From a checkpoint of a small self-supervised image encoder.
Model: 5.84M parameters, 48-pixel images, arch preact_resnet, norm batchnorm, activation silu, widths [48, 96, 192].
Training: adamw at rate 0.0012, batches of 128.
Data: trained on fractals drawn by 1,000 iterated function systems, in grey, 295000 training examples, 5.2 epochs.
Rows from block 12 of a small self-supervised image encoder, named by matrix and row number. Rows with one number belong to one channel. Each number is 500 + 40 x the weight over its row's rms, rounded and kept within 0 to 999. All counts start at 0. Numbers have three digits each.
After each channel's rows are labels from the 100 images, of 14976, where the channel reaches its highest value: "place" is the part of the image that holds the peak; "responds to" is what is common among them. Only what is clearly more common there than usual is listed. The data: fractals drawn by 1,000 iterated function systems, in grey. In brackets: how many of the 100.
# convs0: first 3x3 conv (model.blocks.12.convs.0.weight, 192x192x3x3, each kernel summed), inputs 0-95
# convs1: second 3x3 conv (model.blocks.12.convs.1.weight, 192x192x3x3, transposed, each kernel summed), outputs 0-95

convs0.188:489482483522444532512491564509446474583452472433525526541505449487451551507401453511450492480552442478462467457430519518471511446502489546536497525461594502431477555490519443461426462486436415475509522474524510555539463502462455489568463468431432517519475503445539464509476459499491479458
convs1.188:501450505478503459553463504479526497443481509470502500495495429501590491484402505493472496542467548460464477476437457508494512508481480495455437524473374557502544499526524471456482529532500470504451467507451468490408417517529450481484435486455497530516501512482387399459471577463400492506
place: centre (58)
responds to: sparse (88); two maps (87)

convs0.132:533488571537495428465496497550523524425556489469517472527538449528445521499497546507573439553538530486369526433491523475508501559490491488450535515475509520496501490516518542518494470574584333490559442509510520464477536515554545507534501537425558499471540514532506505528513535476470539479
convs1.132:471460491518466396474463427464490479461489461404473448413485465464457492470409434440458492463457468446449482518531482456506478485433467436491484461504452439497436465457450429487513426497494491480517471471501476445500472461472513457373441489494474432452488496470491489405478511533529514493
place: top centre (78)
responds to: dark on light (100)

convs0.142:520534533490536564595522454571510507514527475530504297523491541512492556449497485514467462473520487443524531520473508489458415531526450462367514455451544428521562469532468529439477473552538550563517537500557538470525480464482519504535536502495540510406518476555526553514525523541491514432
convs1.142:495514553463506483442497475530513533510511495485508563546455538488479535497491517452514501539530508575536528413556495532443527525513586560597523499527570456512501563481477509520522560463458532570556472503479480513511594481523450489565511499503491536555524597515489478588517517428456480446
place: centre (37)
responds to: sparse (78); two maps (59)

convs0.182:539487494507518557529486486544514530491524532504539414419484533493504522503526451533487555517509474478419516513467504502511455520473421507419552539469519546462553462568524526472423479468510370482460511443514520541487556352493510503585505496462519509416492477523519524430490517543427515574
convs1.182:465446477508537434509450418492495474528470541416491536438565475421471527484445497399414460422468442502486473543503491576487545448513532518479428488541451507528473493504501438527537409504507539499547529444535402470480504493457484430472515497506455450444480504464529521560480507454550460516
place: middle left (51); bottom left (31)
responds to: two maps (71); sparse (71)

convs0.163:533554528497535455504540455562518507492551525550507465481494482467521547454465516463477440528531522508493528531442476512474481541570442527494535572438574490413551531559475521403454429496505486524500490521565497500487495470527543526464494514461531529406534471545494515504524476559440562410
convs1.163:504542511485449554589543489501535545545514481536568530530510522507462494505456478438488563487487490528522513572504569527513504495568549475486475442515570529587540473521539497534538483491472527517550575486497498485548582463482500485604580509557512492550539555518567482546489576467526471533
place: bottom right (57)
responds to: two maps (98); sparse (98)

convs0.165:494509512487480423557483484512584521485533540508437467472481496483526508517498475454549445557445552450507533456529511481519506538525482523473445511490457533476582439509513519527508522569557455491516459479479531505467601472551512524370562523473557495430492492550551478451420494475451498486
convs1.165:476480434469439419503458421456476479474455469509505434490523435463475446448458469395451478451480456454483467519494492471486448466513448459503479478457411463523448477425476442486476451467444507465476499460532477457506462493468487471432471480511470425488470479457467455475456477521534506504
place: middle left (91)
responds to: dense (27)

convs0.113:508510507499476439583494474519571525489531554501455459480493505499529528520494480482534472547460540463541547461508504525524490523515467497426450497473476545487560421497511526541473506548545459488501502479470526454470590508533512512356612516498552493447492504554555487487397530531465491506
convs1.113:465498468477424410529480420468474479473480485542508440497511441453474446459467441398472486444489449471475440509497493463471444458482460457494476482455415450515461434436483449479472440480460497471495518433579468441543464469460513450418482487508493417499491464475502472461455475509519492494
place: middle left (81)
responds to: dense (37)

convs0.58:567549540498487431521549472519536502446526551570455413436500443474515495548450486489502454539470534464485530411495548498492484530471448479478519480476565478446581502544505513439465483536555445525494483481578457468457529440527516490415565508452553518476543480536535416460446472452402524456
convs1.58:498533505507480482543512381522488516515441517481526444415474501471445500466454516416517542446522466441566527527464457508486452472460475485423502396492495495530485474459518473485529457461496609507502499424534413475576525539466516452470511489504484468429525573473497499521517523514501493494
place: middle left (77)
responds to: sparse (86); two maps (83); dark on light (78)

convs0.36:526497510510494451566507505529504495497526525534432495484489437472485488502476554484494462496589523450461560501467502487521471518535473480450608613495584494412485497507489511497446444528499461462492455479471493462484517489500525485475534496458510536509512465523548451535541485582457555468
convs1.36:414495498509537528404497522465499428491537451448496471491491476494516531452516405492475460464491515485449420482585530491445535517424489482515495460465525475447498474520496523498532501497537475509498513512603509488542454516499532474521471529490548398474490543515529559429499373492528521470
place: bottom centre (45); centre (34)
responds to: sparse (80); dark on light (78); two maps (75)

convs0.26:518566579455523533506560459571556527505571453528436438476461518519436515452493477497501464524514487545401523526491526456503484569475461489485559499481509492472561470509525548459487435538552440553509495500506544489512554452526569519467587532479575475445583532567550502452520524487500538497
convs1.26:497490517569446480575466523519475508523488460559483534502407497452475450530500486483495456462514439514621522490480527518481513459461549525495513445542446522503486488508505506514475465532481584556513502516508528502426558492447473501577562495482501538516504552485607500613503445529574467495
place: top centre (40)
responds to: dark on light (65); sparse (63); two maps (61)

convs0.95:515425492466500523536439505561481505573527491514541503519537499504490519497487501495470530515581456522397523427477493449462467509469498518506543488466573540465490542490555549405439416506477325472550523490473508531474507491493517503600457507370526516453456492528498514518529511541455524515
convs1.95:429435462515499501423463513507488463495510496472504481493529519443511548515500515456551416506430547458458501482536477529451478445468461464525439540513421521511471542459488460446483505505495485473492457518504481456480442518487486493490368463441513501505460473491446518409438486520507551475
place: bottom right (56); middle right (41)
responds to: dark on light (96)

convs0.135:579513546509578498521528423570518517504524478514508435445464453514374491489490510505475490513508521510457536522483550527504455527568425476536593504479594536457468481530488508448485469534556445500513533519536476455508522455520518495492559498501530512427551494521534438604543505470459564464
convs1.135:496513568463485610448513479536480489448507479537504536453431568543523510496522443560515463496482452474510421497469504464498542450380534474405511524500503456458478453499516471589527487492499574509532493514603542452501595457487482482556579521500523426537537552455539559514530469499562515484
place: bottom centre (52); centre (27)
responds to: sparse (90); two maps (80)

convs0.4:567532564523511442475537505548525553429558520525518424494496419518475519473466497467520471533553507508357508473485551448507478554528524506478569528480529462504540483526495519443515437538552414516491498480536494476528543455526549494433505534446564553421554471538565469407484528460492555492
convs1.4:476538554474495492530523500516483477559523456515512537459480552451515448510482470487523493493516491434637561540516475532469479456451454492453497465472494527536498466438501502498521493489438623521469539454550445484491538468479495435607556497496496511475559530502503538597484480519503496507
place: bottom centre (34)
responds to: sparse (90); two maps (81)

convs0.1:496510492515496514553507465543511540572527449485510388555439444498517526474489483443490440476568484431490516392562520491460447523543466484389525545457519439515512452464477512500524472579500544507491444492507563503566568473466503507427579487463502534418494510517587584463463548539485523467
convs1.1:474471450421479415437460494454495481430476441508492543518481493472480477445473509509505506524490540539508511529512449508525517495499436498574509475447409451485445486527452453482497509434480487494500497472576428478428521508523462461503393517483449514489443464460420477543506480415501551441
place: bottom right (39); middle right (28)
responds to: sparse (78); two maps (77)

convs0.25:520506539516523480582493547487503503525526555482484389475401548493496582481453459501467446553482455424465511437549482499479522522475499544524477504457526454477551477570504499478519473532518436443529485519579533488468510431513529486575476533429530514387504490530515490413492531475427498507
convs1.25:497524492462511465455539421529500532527469494488502505539566454454417472500461549413508490508496502479565510543531503555454453480537495489493490550471509500595486482423521491483517487461436548475525519422509459485540534548495510436512488491529496452491553550485486449618513553485484503487
place: middle left (41)
responds to: two maps (91); sparse (90); dark on light (67)

convs0.179:498561526469480538600564469551487512480477497540483419560445508496476532495484443502417436459544503477479521582498522547450452482558505448408550453408538426559518520547472477475558451512523519550532511467572515485557516489462498487462578487501522508424536447519545495519552517505529494434
convs1.179:501518531530502443457516470591516485547535498518541538501540519495494475498478536498501538509538558540519515468542459452466502567508550552576557481481552515512502532441499514483521543447496557533541499483513467558478526488519468521528436490463515515499556543535468507544486495456428505509
place: top centre (43)
responds to: sparse (97); two maps (95); dark on light (74)

convs0.6:533543560556501446509557537527529530477551536462449432492470475487493558498469516447475425534568507432397541444534493451510489561556495483425570505449573450465516456539517532464535435561552434476495473478551522458514498482524555462464516546419555536431565486559541501471518516508488536473
convs1.6:512561553460460508498530463577528502533522477563482547560513488472443477535479476536504557553522578533585518522569475512463526513533484502506583473475555527491513481481529543474537520522492607495505510481562467517537598464529518492513487525524536506510553582525519507603509510447456527480
place: bottom centre (33)
responds to: two maps (55)

convs0.14:526522503440524467529496542494576504508535497544463443472477520508531506517489457474542472546456543415487520447521477468465509527449459509519459441494487508549580432512505519486522496575553404485515533455522516490436581428539533480421516535470577516418492504556483485448433531455449490514
convs1.14:476503442474411454476496436456482488482461498493535448524533408426466442459432518420536467461478460431529454503460463494478456473484423462457485472429416458556468475422474466494498476474442554469501478437552445465510444520486505452443482489503466465483497500458469445533473505503480476506
place: middle left (87)
responds to: two maps (57); sparse (56)

convs0.66:526488541538518549463497518572499550430534522501543352481458443544390523371474490497537519493476445488448534542469560471502455514560476491450541532460467426519498468524477503415505409526537421562536535456519509509600534486487522503482508511473541491424524520525516512527538522465525522504
convs1.66:487461502480495494481441464563500473572514423484452566433437536447462497540496409497443446485499447528560532476490486498491503475386498508473487461552498526480478488459505436517482468480416558536484526469532491494442539386480422495531597493503484515492474507472545498527480456525511468506
place: top centre (49)
responds to: sparse (87); two maps (79); dark on light (73)

convs0.82:504442514467524556539454450578490506590539510495530472510508499541445529508492487533478522512594443499440489453471464464467455514513515502452549521447587524491521528498531538456498454524518366501558559469505495525492543395506514506535406501412537496405468469537465518541542526512389515510
convs1.82:426442483513511453491454569513496475454507516441506446481458511497599524517486477516484439513428527385468462470556518539514532492461405483586413584460401533493492527451487493474492541490525440516541513472483468495515421469497508497469523503458533500507487473513510523438441491474536514508
place: bottom centre (27)
responds to: two maps (57); sparse (57)

convs0.168:526512533481527516499504498594492484523504478586515407462438523537462611440511506502476474458509462481483507552429520532495454518606496494452534445464540467493514473570428502459491456520537499524506550486538528484523429525472506487570509485525498500482519450531482530551577508519572523457
convs1.168:495487529511509544483489473546566527556522435537487520519477541499477489569494500457478479505508503536508568443507533479458501505455522552422480560536556493516515510447514470555524540505486482586568519489482572520562600451468457536547607492511499512497516589511556503554490515494511461509
place: bottom centre (47); centre (35)
responds to: sparse (82); two maps (77); dark on light (60)

convs0.111:489578562504492447508584500483509487431528511591498442446402553508472457524514490483474441514516453467487524504509452499469490523532499467461521480475476506522482472514504513471549442488521485517499519504545481437577559489508558502469488536516516503343584518525512475566516527491456528494
convs1.111:536527521494459512476539498496487537522494528561486519472516453523538521524457496527537478518507485486473445500447447483500500514455487517508571416482499530481473533529488510508451530528499581444468505502535525510366477462555538530508495519521475532493522477482384492453473531481433534511
place: bottom centre (49); centre (30)
responds to: sparse (84); two maps (83); dark on light (63)

convs0.38:531557548535492419510555507540498527376523508578510457548474450501454533518476476451442496535517483410385497509503536504495483531605450475456574476460534481516467517524478503468543394538541472444502529465603497472506549447528535502470517514458530520442559460539551457512547495440490539478
convs1.38:497558522494451484478565470526506493616488488569476497438492578498428515538463511502529496493507518495600539538524475449518526482473470484543511460488570542533507472466538542502556500492486637513531477479499437494507535528499504475557530503534514497476588591533487521557467519525502504512
place: middle left (36)
responds to: sparse (85); two maps (80); dark on light (69)